config.toml
train_examples = 147500
arch = "vit"
norm = "layernorm"
norm_position = "pre"
hidden_act = "gelu"
head_dim = 32
fused_qkv = true
pooling = "mean"
optimizer = "adamw"
max_steps = 8000
batch_size = 256
final_lr_fraction = 0.01
warmup_steps = 400
Rows from block 5 of a small self-supervised image encoder, named by matrix and row number. Rows with one number belong to one neuron. Each number is 500 + 40 x the weight over its row's rms, rounded and kept within 0 to 999. All counts start at 0. Numbers have three digits each.
Before each neuron's rows are labels from the 100 images, of 14848, where the neuron reaches its highest value: "top examples" is what is common among them; "patch colour" is the nearest of a few named colours to the mean colour under the peak. Only what is clearly more common there than usual is listed. The data: histories of elementary cellular automata, time running down.
# fc1: MLP up (model.blocks.5.mlp.fc1.weight, 768x384), inputs 192-383
# fc2: MLP down (model.blocks.5.mlp.fc2.weight, 384x768, transposed), outputs 192-383

top examples: 001 turns on; 100 turns on; large cells; 111 turns on
patch colour: white
fc1.121:550438484417525523502496485632505491457483477495505546469485491499525464453581445554518619485464446448477437480407525457480484451537516519490460485439497512451433564587555487450515516496537551522490438546464522511481455481449496528464476553465581501552517478514523483534466475495490484515493511551567461486525498528503498546452465480484495481483462428468517543523475491426568537531489497559477569450478570531499474587524588524458532507496475550544567521487550550543508509493469507515463503517458499563495535482475499486504479524454452478520461523439498496517507428509530473461
fc2.121:427483489543485515512492524448475502510474550438543499493541496494522548531441533443511546493469551535533570430540532512481492499491525471480584480485456459491552476547438496528485382468489530466538549585561494489536564481540486493522528437534437536484489574525499547526601473577510522468466549467510520514493475482453504487532478477530465519483531509475539491513514508514483501549512502466533456557522456436513494473465442475573418479462560491501461487541456481451457543498524510468538443454559496498461466498553445533478546407429584577521465536490447498486530491500472502462

top examples: 010 turns on
patch colour: black
fc1.653:470583502481548495463494505498450526530515502500506453431505483472538552488572460474423546518463490487477468474506474550491492466454546449508570510548489520572532514463462467448539499491554478536476480472418479469536513488416515520506522473491508481518491596578580512474449521515448474475498559578588542508408589480491513538467505517512451559511535421500556541411561497495527491524514510475492421458461526478586515537466575504498472568511427565504467485455487507503486536474478499451496502515483495499554502483500524495509489443481466528442453513514478566467573463566558527520
fc2.653:575429488510511546546489474521529545491493512524540540579504478452545448536484463516515473507504552514472517495509516476513481485515493545526469429509531433519465548549490471554516580483440554472547566502628566562424443500522543506545485482568510483490507434498524446451453478483490460469476525548461528557536495508417463506460533485473509516474495570516532508530506523431475529482473459454547484545495530506460390448538473494424511446529510455540552586512470460499466488492474515496506508547544449519525517469529513535537484577521513458567510508542548485507465533488495543554

top examples: 110 turns on; 011 turns on
patch colour: black
fc1.15:418506496536504472521477456480544434454516455508507485501429599463447517516471449503455470576492491542565544444431498572468464529464523518495522456531479538446456522479479547499543495545498493526530507472457496544547457462490439461462554407517487507476508494486527506480449500501463536487530498483597590556509535487546540497520454480513500514533466575456473426445460572496438463476468440493522502533488477520576499498518496506500496424540509578486389523492458523449477503487462424440455455554478428489520536506424565560533524470386491480488557508539543540506493413512527470512
fc2.15:517503454581520525484519543526587520551490493503478489528471484488496529519486492538479517442514523453462527508543477499539509448507440485524449500488460513467536539539507516458492451531445546496524564505572463551496499489524588544529398583536496464561466451557524498465564538566504526438490520467504462489583452463474485441430538524467552517544482496571480510568562550496495489484451465466531497471518438523443458484483499491501419529523484478529557493509527509500505530493502468506460453514496504497422514520496429467497450482637508479471517527517496483519532531504521449498

top examples: 001 turns on; 100 turns on; rule: rule 150
patch colour: black
fc1.380:516497491471469500455542521506469482525512559524479490502535558539528491518438487499517505525468544555515448547478541448409479470453469529558469577488486445460464553487533493460538456474485461530511539479492530495516501545503564506487481540538503513439451579531442565556501472546506547515477476537472518458483439523521488519514463546466494596493543477484470503537495481493498468520447550508542535453456535500477476562466442494453494553516501418576504518477486493487522513552446485435543502458514510462448544526491522421568503466427513503522436555549425565441537502471521506478
fc2.380:448477565430508458475475489532529454448492458510497540453566508501491452475528504436478515488536493504489528456481587454532557493510489564519446530412487493540512514496562466467519462508547398526524523623481479524512475512535485468422447542444429564493492560445516479529461453533527478555562484429531477532529572533554500480496499533467573490525556450581488473447517451502495453421535572503536540445539466564545568457513526544501526457539485515520448523481527528458557500440569462432470498454539497599505420481456543469547543529536495499503478493500537578525506496496460593540

top examples: 111 turns on; 110 turns on; 011 turns on; 101 turns on
patch colour: white
fc1.183:476464475448500563536498453459475493501471486445496515497480478461491463524453557472492505493499525456475507548533510475519589414549459492501567506496530487506576488517540513475516514513505498575545491453532502412479538498477552443516499570499489528433453491483473547492470479519514489510539552606472475454449480460462449572495426500454526513513502454476513538520490537576453457491471492455548539486521482536486544452510487489485556481523518473490464490543541480543462538409590473540433519543460533481509512521552518474528520440482463424562580478560607508451482430564524481515
fc2.183:544525562506461506531438510516512597546486454453477432512490459479446447467606492497508544518522580465425553454527523500571512496556508551522546498461475527537508425549556562510491543531467515536490479541558530483469516515527493461531393427510481527560470453571493553492570500466514485456545517564506424487488485544464552538487517429498506473489496480510439469547433533484486453485551558451501519541473536560487444616537509447471540512546453445445494503536518527552462445497474543560459523530495438505506474507565498471487514481483449465449550472438554425478477452500507444440

top examples: 101 turns on; 111 turns on; 110 turns on; 011 turns on
patch colour: white
fc1.726:447500472440536512429536468497485456536477458559449514491446516567554479510481516540535533482548549460506504484515551462524577516537534495437507532455498494465479520502539561478523515524543596617443508493493506438467468472489531510463487589529482518497464502502476538545434480453494466519519552593531544515479509479516479469501420525432491517509433490450471515514487490552516520486493497443500514490537500540535554463514539480491561551569501489562457529537455467538476544378520491501483456465379496531512479543453506516509558524399502453481542472531519449447471479551521535498
fc2.726:524559542507405510487457509439495504502476492478434463541478500473465522485498509493551504500503557481450528526525453522527468462500429530514498511512495535427518479590433568530456567539524454473583565527493471470440539511541548516455421535533545453610473487582469499428569466515520476496544494531585540502507554460415527527495536424503538501497515504550418500515520481425517458563492502507456479469448476556482438504513447489448545529560513460480485527517480489564455506551481557554502481514549407519508475497539543542491550461483453468544531488444489488528543447446517527523

top examples: 111 turns on
patch colour: white
fc1.532:517477510472548514508483522538503543506521565509475479488453551508477398482560497452479580477442486440552551544444478496469489414491518512474539586523519550519431468534483496411502525496495575507455477455431493433525517513505478555441538528470497477507454498525423567482554473463539507606511510518581509444513528519489499535570414473523484518486476523554406498519402514472412509512514457473547498537508576540601493522394489481501519504497460545482477492529436561508476484516582522479513468485480467537509540492527528474510476500392487484568488527469476473552526469468455473457
fc2.532:490520485471495502529516515468520567537458456444499513483485522551475520515519441527529459487492414495361466494433485538494526501490557472474499592565507547483495502494494529476484456491480554465474506456396565459469464528468468496527445467437507394573523458516537539523519483567534458497526561536508453544510472511488497527472526458498504480517542510489584499542446521389523530491488451469468479479537508454538470522571471473584422452466468526527555462547541485544490426519473485519608540595553555468468481508473433483450491435552598551494549482503466528410486486485452478488

top examples: large cells; 101 turns on; 010 turns on; 110 turns on
patch colour: black
fc1.297:472527505530513496477472460439568451489497469519487507531521505456543520550492472448455521516467487480551494489463508493553534503496483534530550523567584450492484491537552471502524412499476533487427551503511501478566462488550512466479497525516512468505505608505503577485490483489509471474439565485516561503508507555529512573513503567456508550532531498451519546509450474524444508521448541461472505466488522542519505541514432438456419516480483493560510493511483539439538535489502449539560479490488524599475504524449544492568476492441537489445527514498438549474564510515621472498
fc2.297:481476504489471547520521434482482474507463501466479527477515456441570494475513506504507560509525429432513505512531473461507459487483552552548519508512455521450556452494464574554439437493426521485538490542458561529454510479443458427491449502546540518548438481451482544493460486497519559508481534453531545516549531521454440582547550497534455470465495522496500575543449425487471582461499544513428507531489485453495506530487461602542482487485452469462557528503448514461441532450510493524523429532536513543470574498535530433472502518497525566540511513525423579549499542408501522447

top examples: 110 turns on; 111 turns on; 011 turns on
patch colour: white
fc1.349:460447461502585544508463538454491551466453520487438475486535513488526525561554558513492516523584509394470535546489520462563518476588574525455552507455495521524486498535427567558523461555574468487407516529480490509551543514497493436547533503498504501495438481473478550500566508487507488489511476536491489520504459428504438509518510522466472556491468530423420549516486541531500550565492499537531531498537519516498519538535529465477544440552536530515495480556476589556504506478528438494531473520517452565549454502501533516503456516475419457536525478557493515449485489501487519490
fc2.349:553521547486486458467569476435488479524613549507569514529493513480535529469479482450472440528486515515510474473537451520435478459446452462511435488493529471496533488453515461446515533453521556483529502433492513474522556492488529565458479532501478473532526490528503448475459521486448439528515520511493552473471551557497535503485544531518537450505457483541553477532503503497477471481519492546500456527460504545504487476470459533541505521530465509517512504485462402531521496535519568517453520515426463459591492438523492436441450563543440492415500543491568491554397505582569535571

top examples: 101 turns on
patch colour: white
fc1.711:519441505487546461527486415588562452512498555446462586391566472467468485489455560499560500483517607418514482555505555519464449454476438541442499433445390500478482510510526512552522440541511512477525431525480476441474510522493509434529484528458532547490490479521425610480532471455517494536518509439508538548494482527472562543496447504378490494499446516476491493488472496519502504498508526466431548504536468481505529501466435448504529469488469491502486486497459449555531488558505492488484454472534437569541473534551503507474491541592499536463489518491479457459464467511470497494
fc2.711:461424510500422559480536555474474503504561547511510444546549501457488502491533475450444453411520489513538485495484485516503504489481568502528483503443507597532499468478487467537503436502485473508473526472447424532472501506515543531487563485534576487577500516445536489524454536515466491509516543447520548452444585448495467508466559503630515488494562502466512505519523503454462515464505489412486382494488526524494506556586552506511465485515485508493512562418482551441476463478451527497441480490564473459512480495482559508476480485484400522492515530478545478531496564506513522505

top examples: 110 turns on; large cells; 011 turns on; sparse start
patch colour: black
fc1.112:466444504493515476453524424454512455531443540507472489487608575532552509545512443484452589511510457458532528511465498515428511452497516511516572485563488486575529505537398469473523454487503510500502537500545528462553472456502506493508467564517549491458495625538536563475424476447488549534465544489505512501514500500504461531511453506465511515520485586459547529540449488491460548514443554448505483549498567486540446489489437505475466553507478490487506495502516570476505483447519424509484480510481537509447496539459525455545546556430551487410534511505444576426538505489548471461
fc2.112:440481553460516496540526506382484513465470515484505461470480472457511499523530501475514457507571497462458467498546457503477447450524584516522502513467518520455541533534509530474526499495507461534563519487485490549518545516418553416491541524571473460542461460529492543469473521522524555510544577478475493512545486495500494520504513514547499456475437462551511541465485502442495576450418481510417494545510520442515523527531364534544490468466525458507547517495488451525440422491536517482461522494514541423513555484537518399514520540434473555468587512566465529475493547478543590505

top examples: 010 turns on
patch colour: black
fc1.96:419512472529509533449487516462472506527504541456533492561543505532515491528532492467463499538510479541576492506532470475482542480512591499547558520470453485533494516536462484456522514485533518562489492441471516429492541451458425427499454415454527487474493512489535573536502489496418495483510494611500537505479468470543532553517497511499497560465576535471468477481476538506573516471582515547475499466499448516602509557538491515464481414505473548506425513507523419516494463522476535416465449496508414484501513475508464510547457478418463506476440447510530549440548463477516504474
fc2.96:543438486458472471592519505519553549523529504521504485549581443478475495523573500494529497529490519524541543463506518573469474468505474542545533464466515554563502462457496444554505504549540459500459458488508562514486501455460493464560468441564499497475479462518500463449500428560492510514505444556494586493485484502489578469533417479548490469474555582497489503551445472449497492497548485472492423528526524493515463488610551541425502484566471510417461494494522565462449458425474529529451500435560429517496471504523470513500430564561408451523492466456601588488536546499519493541

top examples: 010 turns on
patch colour: black
fc1.100:518473449538483488507523473488515566503492576484542527487475517457552498564430516511456526517524435573535516466485483532473549476501500534506504439569416530526427491524453472458439491494521569410499562466484471538496535478434466466473503503509601527511558508465536490446524493517524510552541527578523583485510506526447433555481427463486521533475529523474617439515498509525371580566492498472524493501523573550537489580538537539509467480435543486495516537503456530503494502380513481505483520512508473521482485421520488559530519465368517560486525481474514477496537459546535461500
fc2.100:543440551551460449561492565472557442429509466546541568435457468558563543524461515465489445478503508497482491489500485455476462524536497528459468435505525520465557556447504464527472506499429491455577517464454547481474495540527492549535508437543474397446518522501513463534459515540497527472444520460526506567490531476522480449445571525461472529438465544511493488488488470476507554445469409512486521480450529506521520487556494487542521506450575459530613460532501456494571570453485474470515516550548508455445507457528483471448524554525461551514477501494522547527490543513539498500

top examples: 010 turns on
patch colour: black
fc1.245:400454493434481523487473509483558518550496495456447408548520547512521474538493487479511468594483502486573461499478455520527494475493530521570542496448501455468503520530476447434520488574511484530467542517442397458565542479537518512506576471478523468491461554474495414499476468582499560505469461475494541451490476541454456511514470566482519537513547468476512552474476484485484505495514557524479501516457440510517588502509467453475476446434472509521471550416459551472492414504497464418400466425499453562488467484438585556553500470490500465548429470462455518508561490506486548496
fc2.245:550468513571459442517465537440524519535494468558457509518494505463532507481491508479556541533469559496518576499527545495507475506508505576540504548517455494502451464587495521531467563551569513440470452482481516490531514484539464458516553505515472503527455502509440525446544371574544487531474408506548497472525444539477524486502456501492489496472538494430432510586471428476600430469485489541496407504458525520510400502502437494475442386569523472475415516412499466430444479557532510490480517457485427544560473486483433501503539472522492483576503480451520468490498516444480537525

top examples: 101 turns on
patch colour: black; white
fc1.738:482464438505505465425477526526456506531509591539569476566502535478419519486503560515465515499491515485504482543463459512488533370469499509459552538522502532503507487519541397512494480409582511498465526615475490461552508460575533454459563478441525544502513492551479525505418521461534506489492501456525546569519466503512474475475518505548442537497563492470526482554536505545499466491433567526555511483488503482527526538477470469446483528461517509521444586519442519470442468498547480408433472458375518539426466535582459534520426477434513500404448518491510492579523517491541428531
fc2.738:440533468501450498572551435496576496520519463485556516492482514486545549538500523501497547561513484381536525430492577504502551555512507472496494581526479507485451495545465509463521538598491465536478502521447628475472526506483477510528468533515431444470422526489453506490506492593531457508515489478419484521541490467468553520423466456466475473531481536415493574516475447520549447392500529516454509456436537489533466553572507575546499452557506502513476460537585455483458560477500542492526557499500525479453451500421471465501524489483456564487547478558513536468446471581561493462

top examples: 010 turns on
patch colour: black
fc1.719:433520475465485521470526467535488496459569442480588520435514526469573472536491448430479523493473414514560523508479506529500524493492563524484515474558480512480480496518393478456427531484563469500500505463424526456477520502415484517525538502518555481502564543512516495548537499544459522501519584609558611482549493487491457551464524514493532519432505513427567524479546504487462501544448478443525479500427575565595578532550501521513439528521496578500473531486461450436503505396447518440501441505444474502515522434510479516450486469425449550500489464502540482446555498567517500509
fc2.719:506462504509481477534541497458532526459551509476540564522494470513501538484477521489466465510503491503508512525540470501449532574481430527548477445493506530427625534463545451552482565505427586455476517469546545459466498541487482545527430490527443455474453434525517462429505533575468507439463525559487492589428582473504489448467535499498511532513495531474500495479441497456467538443519442480531477523440481529481437514557564550449479452507493516495532527515461439512531525427493546491464467504540468497526482441511492486463494555485415532506482547470567504487521489552505573541

top examples: 010 turns on
patch colour: black
fc1.623:503509436506488490430518465543486429469531549536496497446567496456503501566488504517488535494524478529613496505523511593483529508508465514511484442495508484449556567566510569502503503430506482465531526521474437435555470527506469534509493556499546542432505580552531484463415493527501519457455492587450491488512546532532527531505488531471420523449480524489502488468516552509465543539566558508485510437488480524483531582436494479509499457452558580524410499463494459451492501473430425443455446504522470478467562479448592520512490467436485461468418514568503562624554515504565522516
fc2.623:507539504521474516499551554472560422480495510513482558536522493502508580503537483500432525485462459484523544515485493460426447497586491526574510431471462490451588456517450489463442484483524472535578510511471454418497518497500477540564365512507549532609507483528543498481472492509484530402484502515443511496453530513502551485574513510489492523434447515548498513497506503462540529473543429482527433477494522503469516537533449460516517521547519476551447491460585465499469552475449446496504518484490450532549516523513497484560512449529532540529482528504511501565507444576576521542

top examples: 101 turns on; 111 turns on; 110 turns on; 011 turns on
patch colour: white
fc1.688:377455459466450486467557391488521504471471513460490542470485539494500513593461563523486515554549543473485539539587568467534512515550503467520565523530521460476553470524445470474575503462502517529513535531526499462555520467502535446512507537497502563441559512521470490540449505479495475529562477528470503532574519503457549481478432506453540539462556445537572529476553484502473507561520520497536519461576552527497525530515478477418537476520492492506465534496530486577473478402525521495453518484490445474495482387466506471493526467412493430532470418562514480437505452549575512514
fc2.688:458528483555446533480508531439499490464492500500481458428502499542561463502496463488541463504548470430382476499495508484549484475532456556545513505467450516500481506520479619494495479577480496504524500501515532515492575496556485485529506545542521509584448477607520512478578497502548449451614569513464457503522417533471502508525492527500496469468450509562484409501520510453519508524542492431466540443456507542463482545522513449484570497528563483417441479528451444580460465517512510539515504530397445502443512553513490452507497440540464463501601478405472455555502415526487496457

top examples: 111 turns on; 110 turns on; 011 turns on; 001 turns on
patch colour: white
fc1.447:554438487466526535456458491480535466508500536456470521516495517475518444516500567505509477531519568515441500448613501443500491539531503483514561518484506536552505452532485463524600471498537452565467511547521513475493475532467547438492526483516500540446473486435432500486464524522528528462577481482496505517507576432493512521487496566451474544498493470540436510537477522517502375522523570441587560483506495478493517604417517436446498490525491497453504469508568521436520498517518428492443543463490506515454531496521508490510497500464500433526542457501520505423483489551598451541
fc2.447:515519507504567557499490516579550520454506475466468533477540488493519477567551478539497494517445513492473449533569513569472521515545457486472440470458503538484561478516512489490501558570502499557488512558527495542462496549412506532548422411561479561479530444462541462534460588474495468481515510532536440508505557478492514522428534463572483535521495558597459487517546452537473501483455501546477509494497505512482491469429499491466505504485567472507516491495541525552478471546426575545498521466466478502559435451464478495437487557538511466460533501502509506434481471517510500468

top examples: 110 turns on; 011 turns on; 111 turns on
patch colour: white
fc1.128:512483472499485528397469495481476574542521494500481525541504567433388468468424488466502551449461537485480508509515438491493594485437537465459504511525564469492575515490479451421509562461514447559417483544512498465530497484510569518489522460409489487414537509497532503503494495457537480496606470488519492554535519532506479541544523545493500501479513424511489569546490610573514508531477486377547559557514489457430488477534529407525513464530543464483439575469501489526443497443486447517378486550465457556560541523519465499505501451461487524389521522450499527484536455556460527524
fc2.128:469509501434575473510462398522508499435471568528505555507414507485509498497477510509418479538497429490473518541525563434537515537519493518480510553473476501542558499516573500480473485495517496524480549508525503495506593548551490438430528539511456571486497464514485472493522497453489556464495521503489550480474468584425518512532464574346460458506505422495539551463482558541428504478512505554493514464488515485471581496500522453506532500581511447507533577487523527485537528488610497485492560427495489496533454548566523483420523526487554460466505510461532492423440518532519485486

top examples: 101 turns on; 111 turns on
patch colour: white
fc1.469:563469538500489530460533424462482507526532545508534545603535564515497514446481540488466567434471545517558465501496448535418511369534493469456512479487467438484528493579480493396456524470457605468506443520494547426537471456444503579496444467447513520495525462515480535462501568517462523495504494495549576570486506558465478493518455507567457509469505526416430503577487463449463518537507433485546548505499521527538470589539486466435545537483462527506475486527478506550492501486489462530483491520511544489505450513505475541528472471527499460507527530534523533465507399507544423485
fc2.469:494522465497449473506531469514499531461503549482574387510472564524464565566508501527446521442495456580520551480508539464537468492518477446463531505594492559488443492488522509468456459508519553479479534490439535476496483463560488539530465489446511445567511503541575483444492501532440474568557486483439624479506493511465502469526469430505512515505502509472521500561485509469495533477503487476508467471546480428521514483576447485501472560505520537448507499492462445539453435546487434558513514517487547418426495522493472567471465486481477488515513488501564496566472559496532480454

top examples: 111 turns on; 110 turns on; 011 turns on
patch colour: white
fc1.430:481467473494510535435469431484474498495567419422545481440477534472529477559555465453522426501596472508517451530561466571528549495528489518563484497437488512524524526496524551557607514527571487545419477509452489505527525417462466422476519478442494461464454501534553489553469443469496472517514547549552489468446597477539480592523519499492487547460477488500493482576479585535470465552513498459473465515470481494525552626509522489443552492502518550463469507486583530501520448433530511468449479504469468484477548461517539478492482520454522452423484493485411481469517459572535476510
fc2.430:505476513521506475539531482485518481469581577491512467552524514485470468514518537452502486539521504482502541505566510556497551497490347559568482469481569480515480492471524549517490471581470530500480541501508574557541518421584540492480436566522449550498508463582465524464451446529519541492523505454448491484584537515517577408459533497519563482560534549514513482518526488451469421514517485476545508532522498507495482441485482520457516494497516532513477540489551540475526475527504462481518522481494438471471513538479468423481414525513491504452507539428544530459516559571479543610

top examples: 001 turns on; large cells
patch colour: black
fc1.1:488470419448514461569488479501512551516537537576441532461549614481441499511561546427545524490474570463599477523521502559464471502524472510523525523513521524506514462507470506522573494536562458517558499515505454521521520550523452436470509456489490535445511488539442543486544387496575512609532531526481517480542479495491538513527499445542513472497560562428444515457540511509487429517489516519469374538492486540554516511490524516497530514521484449468437431459460472471479523456536447503435465533520421452520480452450515538471479531445463549480412447514513565555500504532432497563
fc2.1:478570480544592560536423480516430538520465541519497482474509484484485482524468467580448561503530404559443569507528530482538461487471530534489532511517449513481444551583470573528506473532516502545545479496464483513574548473522498515589461574491499540564488506521550551547506474572529489480454524532517476509535464514526549505450409541411473489488462470500556535493522511502480532522486557476474547462508479427552512474504480518572451500443464523525525503525497504528423541524532496503579556571565472524453461547503481508488543465515579547457476558558490529412455434428509457492

top examples: 111 turns on; 011 turns on; 110 turns on; 101 turns on
patch colour: white
fc1.268:491475455472472566499515459530477505497441518441507528490517461489481493500482537509480496512541483449536479478547556477566535460607531479539492488484501454522563445523543563508565478511481570529472533537452503426442469490457500511517509522507492485537454543458459490494440525455500547495484468590510479457444510496514503536503438488474454487438437401504531501557490539582551510487444524475537518464540497427492468515547500517533521509590470416509475510497543497527463508360516439566445527549506543525518502451488509492450506445455518363582535452509565435493476429504534474511
fc2.268:507530531539470503548419536552527539548505474428483485472485489434487513469550503482513524498571533475443562452532458520582476494550529521534520550528425525495522441555465547457458528563504499521508509537510568433455514537571443469508469509544447508574459483570451566491577445486536476465531519522530487573470465490418508512511490437460556500465513536484457479521484482447506510486539493515489481498473493520523390557462404486446486558567519468478497529551461496473461504539468516558525483504494496544514474518489444507476554456483481462543545457396502491517440506521513435480

top examples: 011 turns on; 110 turns on
patch colour: black
fc1.16:414465490523550532449467438552549535516482437478545511492506524514491517570507483457504537509536489475532568445486448533524516550537571524508504501459485496548552517548468450518557501536503533576469489555482624514528481520396530467493481513489528535433525561527422501562446499438545517513424549573508533474453442448593547613510475491540472539518500519479518491474517507517539457492478563468454498483490432487528618531486521544537481459478544560478495545538523521524530467458539480413427434474551490526440480532499448513485487430474451430496521514507539558456484455555520521527
fc2.16:490500552428521429540485553479510462528502489523570486550507483442542472507516478485472483524481521527549459494524482485548471525426515440518488552522509550472508467450550447519505465595520473601482551524437505547490526485439495456531471485475444524469483463495533474473454463443473525497506524482449546510516517533473483425469522506489516490562532467530485582543481511450484509376540482515518498528461536444546429502521473498463469491513521485483529480454526535504496491541487553507524501429523580566522439438441476472437536523535446497550553492537495532469437541538449476507

top examples: 001 turns on; 100 turns on; large cells
patch colour: black
fc1.135:571509510464491476499550499499453520509489522445509507556508499547413508539472516481431540431431533552544540543545462521494494468532482503491551504555538438577538529522552498488541495501527529570504566510416482492549469500512519546467543518470478551512485473502457486457446562500479450550508526439489528522470562512460497527516499494466453573514515473499462498493499510473508462576514559464508560455500524498469571574426495469448519544510543498472503492419505502453545531498489436529419506546527536454425539474510481527544487558485531490435460483502481511465618515599488580534
fc2.135:584520505532505473535524476525480514498519530488420511493391464473506501457546459534445520492541450528485439577551531455498468516547563514497512466530521556437571523521526519521538542491488498475471501464479472519449438615439504506501509518516550498607470505401544451515469541457513466465497543466502444494517533518463464469413499481469481485493438472484514499517457513449513531530434559580484565410543541522485548516454478513503512532439512465506540421479536489495545446478520465510511539579532500470466533522490526427492518585501460401550486463520542498497504542405538548510

top examples: large cells
patch colour: black
fc1.84:520501455494493457475550517435485450509508540511436460529492494428517466496467540469497505551540488457528484454505486480509530506558500472556527536485488416460475425483487506483553444516566566566463527512496488582538569508495515468510577524501522552556540544462455567523569465599503534551446461457450541470571490492423572526471437529508417514506485493521490476527501507516501493548448552555551515540535474493520473495475422481527418483473506494589409496458535467431503430541536478445411495398450490535438592492547574511490440555410475488494513469524493502523571519556483534516
fc2.84:552477466495512532453427554495491471532495527516488493458546526551488493536460497527469539439454586459455538509444566513535531556530485521550554499530451515503470502468456554596434433457475511441523481572529459513485436502527467519476484476544492546528443489520418497468507508507496512496438556506524516461483463473509453493510462423474498518433552439497535511504543487465475495522489508471528439564557494460512469547525535487495533443563527488504445479574402548451549529532509529478441461474491512571517468518430486516553468545570541529535471560521506578522542542478551509477

top examples: 010 turns on
patch colour: black
fc1.482:433497521572454505401498488463511495453562532544514523550501532496485523558467469416495520519473464524563501544478485542474471485526527527558574490529443465460562491540504494507477454459505506491540536489440439445519488488490497522493496466504537505501488582534546525527410507599427571473503525515479572503474485532573443510483482554499496544455547515462503450514532482474488507460500521499482465531454537472583534561501442471511417493480473510488427581538531474442458542362473456526501485543495472523464425468518488608554489504506464498487426500484426540484513480571549517472
fc2.482:496528499476442466532535574469546503517525526505520543533496459449511593480534529500440549534468478512481483514459499529490414479540478534514572451505490512508555520608449450435475539446483527506528462543501562469520479502456449477543453517572505494532476510568519484459480447482440479439424545533546561575438452463516516510515436509495524569464563515547493571472480488505447577485497450493528414569472517512519413593511466486492450469485549492505560460564498505479469505471472515512439549451541461527467580453581411415468497511444517568448486473536490489529532492475564451502

top examples: 001 turns on; 100 turns on
patch colour: black
fc1.555:480481484422569440476540519511508473556432526487495497530538499468465456488439532439528556533508492465500502485512487502459452445529510472485525457440557508523451487481489497566526511484527486547510462561503515507495518492449499504467556445489489497440455527483434482505443486483471464549515508467506529587502456461558460555626421541509541462516527590518460498535516489508494443550566580416557542564517469498544548532397471508568520476586483485437479472534446506426474492484465459494483503489488477628502457485486536484510458494493493500442490433474531467502489520499499507488
fc2.555:452563520552540525490518544460563511460479418525456506495526524476519511461492548574516472470550470472502460528521523520543520540496480547496491515541499486492576476508522531455483515486436497521494494450484451458512462419481515483500432574473574465631487484560542497504525513536516525334527477500495454514523495549468538501422506473510473414531441467442525527466529528484490588506558429542436453468485479455514442474556490518472497513460450477450571475467552417577540482475539495594500552513513499424468489520549486454412535541508533524472512507529515437477530538540506487493

top examples: 110 turns on; 111 turns on; 011 turns on
patch colour: white
fc1.132:469536479556520515444442555502527471474494454424501506558530530560491566504534496518476534481513509470480466523476507476474535473553462564503545524527433485511426444444509562467535467453515549528483397413463469463499423481452422477425435566500508467533538533508510523474516550552567492503414498521481448494559538425489537535499531533500510451443501539459470473564593556566483484455435500502465604461520439466549508465456517496512462492435533551508468507490489498489531434497545478492456510568548573513461480509459484459504463436449462457428552470496525514527504498488516485483
fc2.132:468520493447527577522431446556448536432394465436465473471574462483568482477478498460565484577480529527490486463466520438534509508458572504475462427413434480513499517437489467494501561525495417465423520537462437603508524511441452468521530490498491523490486494467489452550528465430500500539457482524511549468456450458418528498477525498471463542516497503540448485463523459549540533539449569496504440512519486510461493563464477503464531478566482438436502506471530586526488438495490548432522473477528399501518449530483557497518543510541483414455491571495500500503549456469422497472